Weights of a small rotation predictor.
Model: 32-pixel images, arch resnext, widths [128, 224, 384, 672].
Training: soap at rate 0.0023, 13000 steps, batches of 256.
Data: 195000 training examples, 17.1 epochs.
Rows from block 2, named by matrix and row number. Each number is 500 + 40 x the weight over its row's rms, rounded and kept within 0 to 999. All counts start at 0. Numbers have three digits each. After the name is the row's rms in percent of the matrix's.
# short1: shortcut pointwise conv (model.blocks.2.short.1.weight, 224x128x1x1), inputs 64-127
short1.2 091:413493544407497511455475477560480574468485543502484470499499529450490518492514450399485532559505530512501479494460458479556567488457535526471477506493476545493477443471554464483555467491491531
short1.3 113:408477486526575501546430607556479530567499449517542486479497495462488485476468558475534513544597445466524588553507541459556485551537511524483446479550504491477510451481486572472478506469462490
short1.4 088:420542451537554522480422524524488526436462452468488446428559518487438445579419510632504479564513524469490443481466473496440442421501576457542468452491521508511516503539463447477474483465498458
short1.5 098:592563479483542492535500507493480469456430439514479454527534448441504462502544523533467557445563490493426503447394500513437471457481477478431478464492418512527517502493509449498505474531455508
short1.6 102:454470465530482509451437569511493525500542546474460471493513498513485514515475511587502497531490521502506548497502485552483473469466504450513470454525522542483456540493545496535467427516478496
short1.7 099:545530457455487466483451477517459514469499530454481439475431505462448426563486416510526579469486569422519555450578529516447503471567482467470521445545464475459516525519532538537484501500512534
short1.8 119:440538488576508558465535414538485470546544528558508433484487498467512522488489551542456434470533438460574498456535471502482498514496507561495447549514465435497529424623547568469491480459534467
short1.9 091:509557512493493439504457483494517528521508492473433486559477475573526418498590505616529484496445484504502486560566531487555468486504458545534530514475563516450478546471492486475488469471465468
short1.10 102:480480506433496440512496548517497506484508422520482500518488483483512474510524484531503550505490522524527550506600474487491462504507476504480528433499387451534503447504522514479454558608489490
short1.11 110:458463506477427409488454500477413522509507475481530509450535522429505491544477491462502477449468406521491494431576555494546490541517480491457523450521537531503447520504488415529398521504503542
short1.12 093:462451480476479486495532503482494490533507467512541530422456489461445447589532511452476498480493488478457502427485501515534438490489457441452531516487547500603539555504636470543473495515524470
short1.13 106:505506496526483497541451573519431495500421466438497528565509537471550491493508511517474498493520476391558497522489489560536468533621497525527531439486507523520451524429523512472445451477459495
short1.14 098:515461510490462511447483524494461545490531532515576542414495493494509553422466470544511426533495462493578528517529512508476472480508471445441480554551539497505497444505590495452494523594449536
short1.15 107:458448477548424544472448414548505439486437523458496494457493499458479461551505472503559500485537503544504543435412449557520551540494528465509545522521518544527439485561453483610467551498474489
short1.16 096:402491506527481476460490459474496504448483534444507531415510420468514471514458520591558522456477485489495547462500542499473486494479507447501441414512561520480602527484425522443499491480547477
short1.17 091:518479449486424528481473544561445485501532454499559424526524397535540484533520494495538485505535463516499506501504514463515461439479575544494468463547447480482416438459431479521457591481461477
short1.18 093:438464555479464431462495485512500554588462474529466459433457514535533453487526460524596520549481536473480439431509478478505477548603488488494518447565513521524517526416520486502458531457493541
short1.19 097:485471487434528567561455572497536461476514545386514486509494505444477439481582454480541506516460490427490538558464501467497479468569484442474491476594484451512440571549523479547494459456466472
short1.20 080:411462461460543458519464458517517532524475580456482480483506533483499463478533504494499527603509494550535492518486548477424448424477499494493449566455475474513469464515460509488477444517503472
short1.21 087:484462479533454489529600537543549463508525521466516630466488455489530489541517459456477506520476537445507446460533509529565516530492532518511488453480497471508437474426489452507509452536472451
short1.22 101:479464508489504452532495546566487443500497469487463594546579536502471550549493439508449506489470518526460497487434490526523552466494450491460445435528452539571502517526443521436504526491534568
short1.23 107:526494528548468523501500461494407510499477453523531533549530497509509541431539440486509497446496410526529489493516543553504539485495478569501518526454488559526547542435478480499470473506481553
short1.24 100:516485503510539473539484556540495498507551526595558542436536488450507553484565543477473481502539404554494525474466504561436497484426541519463500509570482474494534436501497559547490514510547470
short1.25 095:585510466532482538511471540489570485491460468601527493470510461463521411486465492545502418525461413461514486458535470556525433461447464471500541521485422516492543478517479441491495455505537517
short1.26 096:516541443431527461580471545460490418480479501471537527416551460482434464518512593432484478477453452511489509472518520560490467419529474542474536489459463542481535472462452483501456523478527473
short1.27 111:592476460460526493486559471494475509498493436523518483499443499421500492456586537504507463424506482475502505511556548544453490455457539583484482482508547507501567446458603457545502531497529454
short1.28 113:494426520447530496511458489453472537516471452460499505454465450478515483618570592516543518453507541520488462472509553544510482548450559514480554427505471533516535493515541485503530476484522574
short1.29 095:437479522488535462429490518462527482531537500509467500492511531483534505490505490489523478543472590530543466495462419476446439558477483517509520472443501417501478466500557512499505479506428440
short1.30 104:539516522533523519487472463556470580523534410485606588499452465469452576512551507501568481574495479532532505487498482453511512490517462459474502467527470504552483505497457440435532543447523552
short1.31 100:496557550485531529545418466513454547536464511509507540444519498464551534518440556486572515502478548494445494568503505496540521466442474452516487492560504542546489470450520481523503539479469612
short1.32 091:482503536486518492462517487532483495536454481490482458495452393516545428506512532557482472515488473457522499497472522515475535455469506464464461528450555491589447447497667454511428490500486489
short1.33 089:468589553449489503435443439555512475505493484508491419466441548437602452574438482549498554498464458479452463441482511429524451437455543434495508470527510472513508476498476454557525482423527502
short1.34 117:554427497495468539474448559526565517506487485546496486517410453450518441542518480447501512457484484508475541470526572553511477431434453540549523463518482477518442413507590490479470424484484464
short1.35 086:457491418538477489430420474561509489522510501437475462532446522445499493513450496482537526488442492482546477579506481495559547533432539499455540549490481522484457540590491472532442542470411481
short1.36 097:514476487457571431506512591500538493508560360461501480549515475538497497492513534511501487491467547477481515475527436521542487516496416478436500498531487472482518493461505499497472479535456492
short1.37 105:444524470527467459501468514556502494518515481466532460502500543512420438502533514473553543436567500467434484487532515575563467481516423491499462496477507494499519435515589552590483479508490509
short1.38 096:531605550446446577465461510494495492440549521498521445484520566509489468509514455490452474554431497495495507479469426510547462477519483447534526536524507473507540496471537486517514517438528464
short1.39 088:533525488421488531496562535477511488481507454448492462487465559408474529568486434520468489442464410479496507484513499447503444513520439488583499503486503467536541470466526508505481513492524500
short1.40 090:498424533447467478504528508530508547431525553482499496471482491438475469487440472479582518450522548547508512465531536518465586541525557477497545524552504471502511456482473458534546454481458520
short1.41 084:495534462525465470561438545569556478487469425487519538453471474520521506458507474528477523512486524462522546559538500485530455461472526463448524507494457511509486442482492502434490417509420478
short1.42 097:477444432468520495496493642475537521471455538518479471538460483448491486461509465479541442513509493508496498540494473541531535488463453513493444410515472527507554526470481461571563472563440427
short1.43 118:469483498569488422520528469483520459468581455438485477464489526434524479535479495433456549520502468545511462520460542423464474458517555504473480460519601550475474508449475465505499551440533504
short1.44 102:477471541559524445546544533455494477543511561518461519577503542500500462509425503552447473573481465518514486499428391541438581521490462561458560559469490534543534451553535573467474455507514484
short1.45 081:534436513475506507519447503475495485499545453467495471482547492596457477460587493452546451485552570511556472492369519520527447496499455449442482487470566485451460515503537423490524439529529435
short1.46 101:494454489505487483501496500446569496487528528456470512522472457447506484449544500526518527503570510501546533539444544536504517472479484524565536521490584573531468492440518522527507510519471442
short1.47 102:463500465475419471483508583539485489479426582486553492536480557433526504478475518534507561542463481522512544575469465471543541547489521587471508527560500523524521472529510487463498464568451461
short1.48 110:441502468535521508511509540503446458489472487471492522460519456500449457586549500476507462498501509512471543449506540539464504416500484492510518483445508482536473471472564423444513514536522504
short1.49 111:497478510462540465543466482516495510555535508491426507449514440451439417480503521503499540433591509433519433546517491568483513517481475459474523487456456516572561471416479438542478538566457511
short1.50 097:553476502558487518535549440511567481480563447534494493503457454451578523496488475502494439435552518470522494468500483462506491518471427562421496452569505470547565527523518469525450600479534462
short1.51 102:551489518545572502430488526511449458560453525537525557443490495489476423470554511551504478505508518520579431502439498441497470502539493513558470611497475526484484483429473463463437524490514448
short1.52 108:564492480552501473552507420531532515462531563483572580473523545520467492449503559478460468504428461537559533485535543572490502493555555506515564508488462443483456492519463583503460491507546489
short1.53 089:559442443472521447553420552489461512456553514488501452505531530456497508466547511531538462514460503423503489565585613494524471522545484425466525488499507523439509444501564571480489421495454516
short1.54 092:442564500478515480445520537523475517487467434481564511459510428507502438549520468422476505444574522520542494493504550469454433493541512506500504474459499482448478425521523521549435487433516496
short1.55 109:485465446463488461512520503495487466516447528516489485497505480510460468501558507505462581451575457534477512435500565541446554554535499566509486481505477575544610556439508483534479470485465544
short1.56 101:432500475490529442476471491499500457518559488475565463476426497510536410523535534472594429495408459477466479545540528495474433513521536487475454410524482558499453547566532555446439481461546507
short1.57 092:470486457561546492525497505524491502525407480529481423544445500437523518471500471573514559506476469518534496605521514467460520542517470536473518518476465552475440476484512405537487500509430496
short1.58 104:477431456470434517469477525506523538561468509514448465538489480497547472577481454484434556524479475469574455456437509450460575539438514542409559474464554438500474503480519466514480468501581515
short1.59 100:404523468486492461456497472471515542516478424500545478392448443484460504548480529555524575516548500522530509476497423585493484463475517476533507461522528503490535569576501562555479555468437491
short1.60 104:505503506453498495554404549477465560561544498574485548463568477459503564415513451461476543507505464457445582521570401582514476495447550565457500529459466468501473432458479537449522526519485460
short1.61 107:430513495496430499465510508571480577489448460505486476468480450550490590573540486452525584494562442580466507493523419531497526540567485501460478465521478486511498586502480499465594470455504503
short1.62 099:469514543491545454465495486469432559493474445482500489539557487558567570483479514557538503483497542564477506450473487442461453508502574567492433499493467425475444492452481410551515472431474503
short1.63 088:515511486575592527535529535560528481510532500540487477517479511462460474468507479521545488436498502427444454480500519540515513495583461400504530510474478494533481468499477482528412525484530463
short1.64 115:529534523468498503555435479519524542519499542516504490461440557528528478564484502534509591451538471537517487475447563476465466494503631465429502468488453463533533502524532474547500500444469564
short1.65 100:485483463416442411464553561475541485469488465472530512533463507507456591525502445526465468616532496518489493456536531498473529502493553483514486446504587547549470490567420467550468546557566527
short1.66 108:527506486536464560481558536525503528621458538583528512489500424514568482439436446473489526407405505516461477451552434501467563451540471534487487562494502527516505509501538458479462481553462523
short1.67 095:515503511538457489472594475484542514485458492570457471535450523455517468513487527540561473433449480518506531540501487477478537542505658501546513458472515512554470467581505442450480526504480508
short1.68 109:486517501394533519495459484563505563526501509509528549465478487485520525479463489459539544428533489473508501469461560514525481477535578483561505504511554498487440537594462453515473462408431541
short1.69 104:549514491491483476466495500619473579496514483529534559509479462405547494535541496456531520451524510533460539482567521551471509527519516539552466485498503495495451484480511505482481548553424528
short1.70 101:426493501476469533550494446478518475495527490469508548550503521433511490582520509592496443537500468573515588518454546510473494497554550543522484447515562558620466528447509522532536489502521429
short1.71 110:533483511526500547534529462490542527471449471508464464539573510514491510522507503491455420416497465503536517445421496599503466495514542429591462467465471544544448503550506522573565526538457458
short1.72 099:534481526545531533530491535532502469464404476503480539524478549459538528432518489523452434516501507498596622574481543515564518455455450508451474517495514503468531491537554529508550567505591494
short1.73 088:526512486444508442484505489467480492463436509472535479453473529484501475457539501421541551504533557528561501428550465455396471456498524452534437500452497443512479406435511477548471537468493478
short1.74 091:440457486465515462558511478495514503526419407522505570463546461512539493431599485471482453506517498521498468442439489479528490508511579474481525468480493445465555609552494520448437474547507486
short1.75 097:516537477507497547505537476521456537572470508501533507461475469425474451528470481485475439513485492456508496490488543537496502513445540450489534518513503474623476452557458493514465462492439505
short1.76 096:501489446549440581554487458560455509490544499519461500583542519512533499559491473447500451466433521472527491451444462480616517458562507531540526477465443420491477526607475557516508515470470471
short1.77 090:456450562469453560498507433471541571438537497476494485486542444577539495469474497448516530397514433512459481474436585487501519508446504520475453494501541476487485564452487484525544477460450496
short1.78 095:486500501507419541477455446479513454462501458477570578487542489452539525552502534526448561510514560457511503395440564557506444531605541406523494493543517523538451505525536525446500457461533500
short1.79 106:455495522511482432441551383453453470576528512482483522465497532479520507510505443502511518498479502487577448484410517455482503621493443566533438447550485486517457545540520499519480507479447491
short1.80 091:497489491485603526451468577427510530503495473466559504478478490522478567546535495488439470543490527475475507537459491532520423501545450508447449451598589526479458478510443524473498475537509463
short1.81 125:508511563536479487457541486523564455524510541512459488503452463505510474550491479508514501481599473426509412421510551503565488527422512545423538504461451576509602530444486563467553471505437541
short1.82 113:445500514520575508489502474435448499493519497451586543464545474444556556554480529489545501491520505445464505437491524568499468462521476523467540535562537518482596461504499509479508451525524499
short1.83 100:505470466527495525520536420600487520539529509471525550457462448464458476493457446494421490483476468468555486477530534450582578565517440558462519474517494579526436495514441478537477507490545448
short1.84 098:509517495477470501472548485467509456486459488474448402531428480457474509524514518491484556399510492485533487487572492476492566532556526536502486498467425465525484487535571484459465476492531527
short1.85 117:514501534547486541463562413435461531559436531546482532548509535479489452469386531507478495532539443559513424513419502539554548537512561574437455487484524511500515465529462511472513523535494486
short1.86 107:490452481465553475475491535523575494476422500508516461435484484510556478535555410560546473498603447530453531458459481493464483450470507472500561465524543527542572499534530421466554444463494439
short1.87 096:481456474544530480485516486546481519547559499471535512482559440556457473495434515514447517417582548463454452474483554474518489449502541470478521447508508571503511534466553459489468458485496502
short1.88 104:510532449547544465451455484507505484487486559540403470519545523455491513502463567481473462512521509590463529571452493537478476445500490493496476513503509568558501525570471483430554442445458570
short1.89 114:436528422476460482495542514520494493478457505529492494564546465519454505519446458446493496487537499485501579477496512594460503475495535487448603470515540569545487517467467568463553469507500474
short1.90 105:510503492538546518543449538575517535503486485511446514515517518497546487557493526590505459514468437533549565517517544512466520454521498517424499499415455517514495449520442417593444552458528535
short1.91 100:482502408411506442469539466480462542502444444487518573448505474527546459521507539463565514501484513477515496484478490463506445558460508470593520466483445517490443525540547492485474527470521495
short1.92 099:433567556464421568494447489553523527543575507490523544483482492477493449542473508555599518535449437567519528520481497548540500453508487506465509481562508478468463450542423529457561448455488580
short1.93 104:508581528536447510515550456480435479499456538469455499420492481492463450480529477494509487471486483466558528475521464488443455512457472420509502489499489522525491472501475427599567498536511534
short1.94 111:495483496505499580453500473542514512536516517489489491523517520488452527512431535508439558458474541481539455487436463482581490534536539497444490422506480527526525488474413485529470517572452460
short1.95 106:503473483566466519535429498570424485528537466467498471413500427445457479530493452492536570522483514480527489513613482449499473471448555503485476501491480532483506497501504587492504521476466479
short1.96 094:526453423513504500492494546434574551495495445515467561498499570457525543542488495497471503483502533476477426447465454447445479488494459445545525490397467510500519486574512468463460451504493531
short1.97 095:509493445500494492509509531483515519525492572427525460488464534493479526559507487527551548561483465485499517495565480492446468424466488536486425553481518500493484449513586491528502552521514519
short1.98 088:522458538426449505535505464444456484460473536503490514450524511499505493467507475542445507533491493592477485505515538441490491538422471473445584474554466509519523538594525499465488452504519568
short1.99 089:515464449629505516509430573454538447466477502464473548490490433486559425464498454578523457486590521512527533455516584444511476506506483468491470565481485543490473467517507445527530509466467518
short1.100 096:496548563442559559470480540521488452539463487491462457544536492546511401522533516504551435504527490509481512532430489496511480512495504478549476506493520476483452548545551468479489507480592508
short1.101 104:460514469439513491489490494493510505512492478500540492493502513454454514457383526535518573473506492438427424457545449555481488561504469538661527484533515483522538449522497507484422458550467532
short1.102 118:533514537500513487506439480566528545532491512501505526473454485573497457529496572464560413501503421576527425450497535508488528526482489468549429516492505499492481551515551491444453480551499522
short1.103 095:461439588524489593522482480441485470471534469533576528488467528511421516477521427546483510462534483491478460482502577504595457488463460482452513504577524493454501471482487540472488472481476497
short1.104 090:459495461447446525511444570478486471481527546568461428480475460572430451526558500478526509484429551573457508443535477505424505511511521565500521500515494454492433555457448481546450565501583493
short1.105 109:500532561556517460531483501518577462508474501502480527459562495507450537513536488469428553506580478551505532520536501504494514513565468499554597517487448544503555469489472498486515475499452420
short1.106 097:489432507448494526462430573467528485489501484437511514622430496523520498516449523513452499495476533423494528546507509520565482519569490509483505486465486559538482527486463503484454514534534503
short1.107 085:446447543498536555495473477458512461481500511469529457485447485465433481455519484510400613424472477504515430466491519447501528477485472565478498474489493469489526420444436480511512496497458482
short1.108 107:513548499495475517462522466497449535512501429465516503516442498468438459561445536486580534462473501504494419525473475563494489422580451463454487468520513552536498523537492534458512564494574553
short1.109 080:447595491394529476496465551484418420489499509486540440492501473552530532472543508549450520526464547528482471513469484483524480456523425470527506519510514481460479543435538467484555506521527486
short1.110 090:503500441498547426466477481498491479470441447550438436531471553452497429497486472505488434466542490466549504544478560445459449488513429530496540489464496518449561420452482571496535482428523528
short1.111 101:519473502460575535550485496465505514472491509477508490459463531470512496494369554538481543480481566549478478474543553509486513551507402453543425402530498434517463421553541544431491490546420549
short1.112 101:477466530491563508513448557502490562472447515464514465491589528469516488468424546469516592483513548610521478536493493447522540535519505530468556493519434536529501471444436407479472499468435477
short1.113 084:443449489516463482500484526514480480453490515510554465539470603472497438489522448550418522490441518513598514469445528540555540466445478545535512478540451533525517477449526561474519458554517451
short1.114 104:457467544410463494503514547476470448512515479599498565519486511504512464522548464541548563460484448484508504532505503521483494506452493543465518494524524466542479486508483497496473532512546489
short1.115 100:450500522521474544522449486550467446513522515581544498490426457439500453462481459373552450562446503510554539499511474421534524513506551509467500446453462505510482496556481543496530548478489501
short1.116 084:486443537472488508474460450499452558502562466518502477525434439538454415482438481454498543501446466502414468432483481527453464527496521555459473489444461469531560447438464515467506529484473495
short1.117 111:455534523567517481510566478576555522582480473534529447480531555534509470446510469424471557519568472509462439473431538528481439439464480490538468514565522506462539485449495622440518452524482498
short1.118 092:503447556458498487567489470590522467434480503540530527503448440477518499475487474507502526500440535476574469427567550522485496537566484412525535500503496503457440428591533452490491467530524476
short1.119 095:469546464467537506476462409418581505510504412445426513500555503535536528479500486566504505465546580468517516522511508446566501522520519455482496466494502453440524537524505521457558592483499481
short1.120 093:500511483517575575520490407488548486559533517487527541465454447466517456401514491492454417529521487475486453512481571528531469486491481457463518502497542499551496472471537508549435577553568570
short1.121 106:464538482382508474549474531564401540491499481472501548468458511488529507516508495516561549472431497514511572478488512506515512483433441517540425519473525505481473446472387447485507553482452594
short1.122 097:488539473510518451545549533452513508507519450483447499474512585575542484490480446493510450549551470519480491529508475499532469571461435475451479474587536512474473590555474517474504446477431607
short1.123 091:416503490555473479520492525520426502508505475491575463458464530604454516552524523536511468383592448463510427520556504479477459511586474448471492545545477497454437532529502570501547510544486486
short1.124 114:514463438504479491550502477568467493516430450531513514525520519467474554498493457466535482464564468532467569536542552539546555504581456542466478503527424487457451474544448528471478508530516502
short1.125 092:427470529527460464504481528517487469531459543482542517467449523506492481503505479467540518456556464543504486559534470466498466521402476561516498552491482448492476543500514468441507491432461493
short1.126 117:520502438465466575505514480518397483509455453475549506496517390445454546510474461481475451491438492499508509530484482580402505528548487509499463477523510536579404555512534452553547464510533505
short1.127 090:543520523568451453428503469449511472446439487529500482499456477473481449484452522471500482498537476485472476446541526477602498458509493485469416470466439485473503451507467463509523522505504464
short1.128 093:492494484492459513561533555477489459512462475540459487479546473545558481498475510528510436485486499496515521495538465483546482540483523508507549528424460476483450468528454469513489507467487466
short1.129 095:491521488510523435486549555546421459570483463470508556480513459476461463486474518479491567462508587480570476559487477508469504450492410547528505474494500534522469508517467519461500497548461500
short1.130 110:473456502514417405498529459521571495532584507604528505456458482491552441506530483445478493423538461561506508513470528466457507503447435564505507535509534514466453500493452457539482503502494511
short1.131 110:510486490473559462459536594499431550532437487440427440526488513497447496569492558473521507512422505504514532553470533584494534485518487500511472497490539478459455564442499492536520557514528545
short1.132 096:509463544496489587403554450486446507492496554474519470475434427507425491451479514458498548516561530541461505426481487486529495519506532509452524531575471467512503413513519453473542463493512538
short1.133 106:465480546481370515464461443569523496529511548414552514493460497537468496486530464552500526536533481520479440448515539546505497555505482455527573451550430522488501518497532486530456511493481546
short1.134 094:516541504484482440452478557557538515497437484503447525498500524493517525473457467513500507539490537537469519511533430540457439469567500442445545499434473464583477487466386482470448491510373550
short1.135 098:528554495472468511560443523512497535466471446498519527542435496473526499524464549551485461548490541539531570493512463509533499555443505554486507541552503497481528485487433495541551518494509431
short1.136 096:490553476504500500540541477487472551535460568457492483445524476452508459468438443571476454491507467434563547470429478559562476494564429488459490521476524555524477465541491537485513475523548544
short1.137 096:502510513491483442491477540469447483494515542488523513453481518477541605479404478548495491460519539512579546451555531540434538468465503522550471479473423533526508479485481526581461571555464487
short1.138 106:560460486520525511486455401505518469514494510471477458519444493392526507514458529452557458469509478545464454479498571576488525452550472515535479504517474463492498607496557483506460519545462506
short1.139 089:502474495500520510476473519464507525487487490503572447527491518492452514460536516465505529530547573419443505481547551456623421494475479520572421517547468443459506428496488433449470515532512454
short1.140 098:471442494494446504585502507537499516493502466468494486514501484470403500569500481575538521457536505482504521501541485512435505566521446516547512489485477535434491480500582440524501408477411523
short1.141 096:513443551465489554463468513500442507523459539450477425531518515432454482536489419506515470453500472567493496427478540506597562497530506450426459490497464498469556450480498405579489464460432470
short1.142 095:436413545521456537509516443515490527534483575411529522460473535483531472535462448492479520525506572500513513426497498553516554496532546497552539522536455508487481445574450565432486509550442472
short1.143 107:434546474503477492481427551595516517519489493550505520499489433531542492516486458528555424524512434479573418545448547539586525513622470428547508464486538510564508500516554568487526496495550547
short1.144 092:444460515521544503502526536474532476570571529438481501490488503521493481445577596470472464565531530510477520467476474446504495474511516465472501506496488450447573555477504515509518458487522535
short1.145 091:555453494547532478529458466530497585515484439481502480485481533470537490460541474459459546476603491497454529487463520436421504510544466451488559488441507448481544489501505568497553466441454498
short1.146 097:451524434520532493534491556491531431472457566517552447522440543465501471454530528485516447511441519530521482567543509454489491500436486498540489527512515502546480560559566527604432510516463414
short1.147 110:466494519427437525478471469454480482535456528496508568527470489544454475541452587530558445457513529534534491502546537512512533543565529506467425542493572499521506461553517521413474462541482532
short1.148 114:475452460530449462572454485517557518523497469524541539543493537461493502521533524437509486476546481548467521508544507492516528545479524556461516533473556496432434476510505470471464484461480651
short1.149 096:492478503502426507588526519588529534513505480500483526596508458529527473558494574538442502501506487490518518493500478478519526505505583538526456511446468588496382524541554527520532505507486527
short1.150 098:502475512434431518516492487527417466484488534530502549551510478489468473466438555542517467439487530436463448483497540533531505554464601458546551477559527486504537484502516522541555488497474481
short1.151 090:514493482428519501479410488508460552533507507502499458513422619444482477586468463433548537572460584451476479494465509480527490426542472517574533447552480520496588511548488444465494496491503505
short1.152 115:476500439511560475539424483438555472526510504513501502432485457480516560529528435494558550498541514542537481446481533504479455449459503525555563450527517454465572487464429480519480584498559488
short1.153 095:480534488453569467470482517488433503484468409467543554487531487467565531516557496418543418499539555528493508473495518438504482538552516490480474462478509431464500541470445495517510537447573486
short1.154 101:434469531541458508479555547525471446566506539530478463479528502529543459509533467546447473575510483557522535469490531453472513473480495528423435524457445487457478539577523513520470421508534523
short1.155 108:484472511521458435463448457520537491538526439457379508480450482485515474543453532440528481491459518596446470487560584520488544456513571532454506529481556561487460541474534486482418481467556508
short1.156 099:453518559474480522443520528484506503522486483541539453489512491433506472470444442453504543560539449574532542466461520544508555442573449483519485485555486495468509502400528466478411508466499424
short1.157 078:469526441442477442465420457540530404463564464454531588446501516533470523476490474491476461546503558530503460473460479479495475514473501473453558470487505533486535438518450468486488527534525509
short1.158 112:444482491490540465451494569482435588538559541518465484497459504517530483496490505431471505544468455503538555590488496494591528502476551562511467498488447512517446493490484497512474494421496471
short1.159 107:497517491499553517492461515605476448503448502448541445487488476514496478453560446562529499462513434486457511505430561494503449594526557440488586474553524508507572498518493462610489445515538481
short1.160 116:553555493561556501519446482533418510542528461565538577542521473506488459460525426508551534490504482503494526487513468521497436400409454530525451513536520517529544529537565449463493456487526465
short1.161 093:488478426492481483435511469535530467541546532496573535517475440503496524510496509415544450490538430500482524479543446562449533504480561531503534529577555453459533512523509538486568451582521457
short1.162 114:532467468478538486429465475394545534540496487514493577559452531421505493529526554506564504512500555491586495475556563503447514484444511504595454476485540429553512515532541509479471513532472500
short1.163 094:491561564497497472519479517489544465492474560491420460506526537456502537451541496503488505443540508545520533453473489512503552447457444535509505414563445449513508524472521428496522518460421525
short1.164 102:515463487447557470584526518448513490445451454499450466524493546512477490514467555418527524487526488476424542459510430508514494535484496573484450480482547445485473506492506477464528498522549418
short1.165 116:480448470482589528512488491426459544535529567517463553496490490462532462539471564489417454494451489482481484521525502566451605395458504476521521491496459476525463465503463505486543471491419522
short1.166 103:456503445503492538480433460511549462495471494487507547495483517454482477502496521508501474433520533515533483559413529455583466563522494484471541497484472488455521563571474453486483570510483568
short1.167 100:537551464485511473523527474522453487492489475537516484503489539515441493549576483488581536567498552507442453574544570491501456522477527477447553493558483536549517487479576489476469417492527489
short1.168 110:537557484504491509622495458463536521515501492479508567517520517427472503458475478478467520471457553555554512499477521492497524431500609474530445427525483442441509514508462432501504555555573481
short1.169 086:511396559479494539502462426512535519437439489511528504508494469459458504538504422428470522465449470480522523441467551510560444462468469474471534533480550507524508465533485451533452492483563476
short1.170 085:507406480477560497562557461554581486477537510467441488493575464575506510522460574539477486561530513489495524499455525463507466438466529534490479503490490463538446436500473483443481453513561546
short1.171 096:514524535584508552484483503465515516523529523451528577457477499446481579519416489480484481511477518510481538471542440517516434485447547469413532525519525514556484500548533510533516480569533438
short1.172 098:542451446428468504460509471507568530448478482479472480514522526570511494471460442457501484540482468439474501485510515569492471434486424539486551444466502447491514486444500529530427511581489515
short1.173 091:499500456480567543522521533535473560508455498507526470402538451492514531495539514527562454458554510570483567525547480499449525462491504494533487501474479493496485458494526476480466524549539471
short1.174 108:513549531514541410443429557519500473502545466418533508529477563437550443536473555561543487518455526564427491496454507469487463483498603467535498480549489526521497485524517502485501471469492424
short1.175 109:479525524466513530480472520426427485488478557563458508491520504405526508484506440491481497490493527520580510483481504460438511456463490570500461476509516480470536462415461479548469581469514460
short1.176 097:446499455526532502540511544554547499533518449478456500563525547556449435563500484526468515536513494563525494506448547495540443460533491468531452467509486542527514520518487483478483486520555435
short1.177 100:569496541489467550511525477492508476496569497483528509509461474471494420436549470404465505464520480540557522513554550489547543515534423495519440492490534467442446452500544506505473516483466520
short1.178 103:522521522460520555479436544473528495546480567498549554505495487500498510523528455479462484483418545390562492519542541509469413425496541440496576526489478455520533486457517504589486490495493454
short1.179 106:438486516513551513440517512516536574512502510471499456526478488542480496420446511490485569474550526501448478469474479561517514476476530494424512464505559568517620462444523501520537557508432517
short1.180 102:509522512548522484588533499506403445502512441534479508507572474515550560448510491478472486480464499513526536484387483470534495509451388520463427439552458518522453519505546506472517567466572547
short1.181 104:515526502470506551537520458545558462450450479471469487515520568563487496520494582494535464484430529567523472492441472521571493536471480432487448497440514472454574485497466490448497499486522548
short1.182 099:473484450468491490455546488404434502629523542441473568529486509493488461509534492495540539456493543529520425486470489544467553484480470523519524467475559586544453453509505483441438573552472483
short1.183 100:465430493459511529490493555583469449503498412479505567558473512475464451544412531558477434544458439483505434508428506525601473538417468494436503490435486501506495476468496574490534538401469514
short1.184 104:509386434462548505531446554533506569490470425472497500544484521479489510535443451412537555432481493530499515472484513586531545540480529541550547455454561514478465533487505466572468486560466519
short1.185 108:522504545525538439490497589553479489539504518511472492536536589526466497500505518434477493602481509515531514499512485429534505511519483490453495450515468476469510470497524526480484522535472465
short1.186 095:464512446515487496507528429479503538536491467523569485522536531533465480578503512530438491542475440462418447528459523453520488545509520478436436498485461540549477511592577501482484453459532514
short1.187 101:508544522530473499531468484541436456526592480580532584508542488467543431481495500501606501481455483483547546534516486492461472530538432525485516503541448498488518504507516415531457533436536477
short1.188 101:427548534549575534441486555459432533576527526459449478533591475456481502453408552463536528474516560484532485473470486515435496475564576545540538515452452508459522477524483485513524533463468441
short1.189 103:455525497544524458457450535538536480493464565414511454466457495516460486506507508579504497443565446538512484513444536569455547528505478489536530484497524502519525505508497501536536482503513440
short1.190 102:462575514491521438555440460500454475524522516426481501503491514457509520557419460469528579512461514448477520556555520521586507469495571584439571449490511583576463464426516440442536483534495491
short1.191 091:488479457527549544497532485433472507469554542481510485569427490485495467483536499513542481434507502469517512444497529500487503448429434592525533483457465453455413583556494519510483461433460502
short1.192 090:486570505491449521554502435497488481430529559538620539434543533487476532509504473448508506455553473497470485448548468529530486532509467489545505465540459462494474500531464534498523494496459452
short1.193 095:511559520462552513530550476435476451470500477434524477474566530504470474535519554602502531455553482527512486397507540490522508495504497512523497490518495488462520431468476464450431444453507456
short1.194 083:477491525420464489518486517437615507467455497523487533473468615533478541453544523516556545510538551447460495494517559484525460533460471469506470443472505464559497498458530393568467551525490411
short1.195 083:471560467541517490419489455464509540546513488523437486461481541461429466580473457510432504485467454449472470497481516489500404513467438514472481475444551466452534464434493485503497510482543464
short1.196 085:433487413498520488474572460493525543514485488501496450528506505498520502536501537594510552457518511591525476461469433444393515461560467531554473527490416467454480517499515488460485515456526519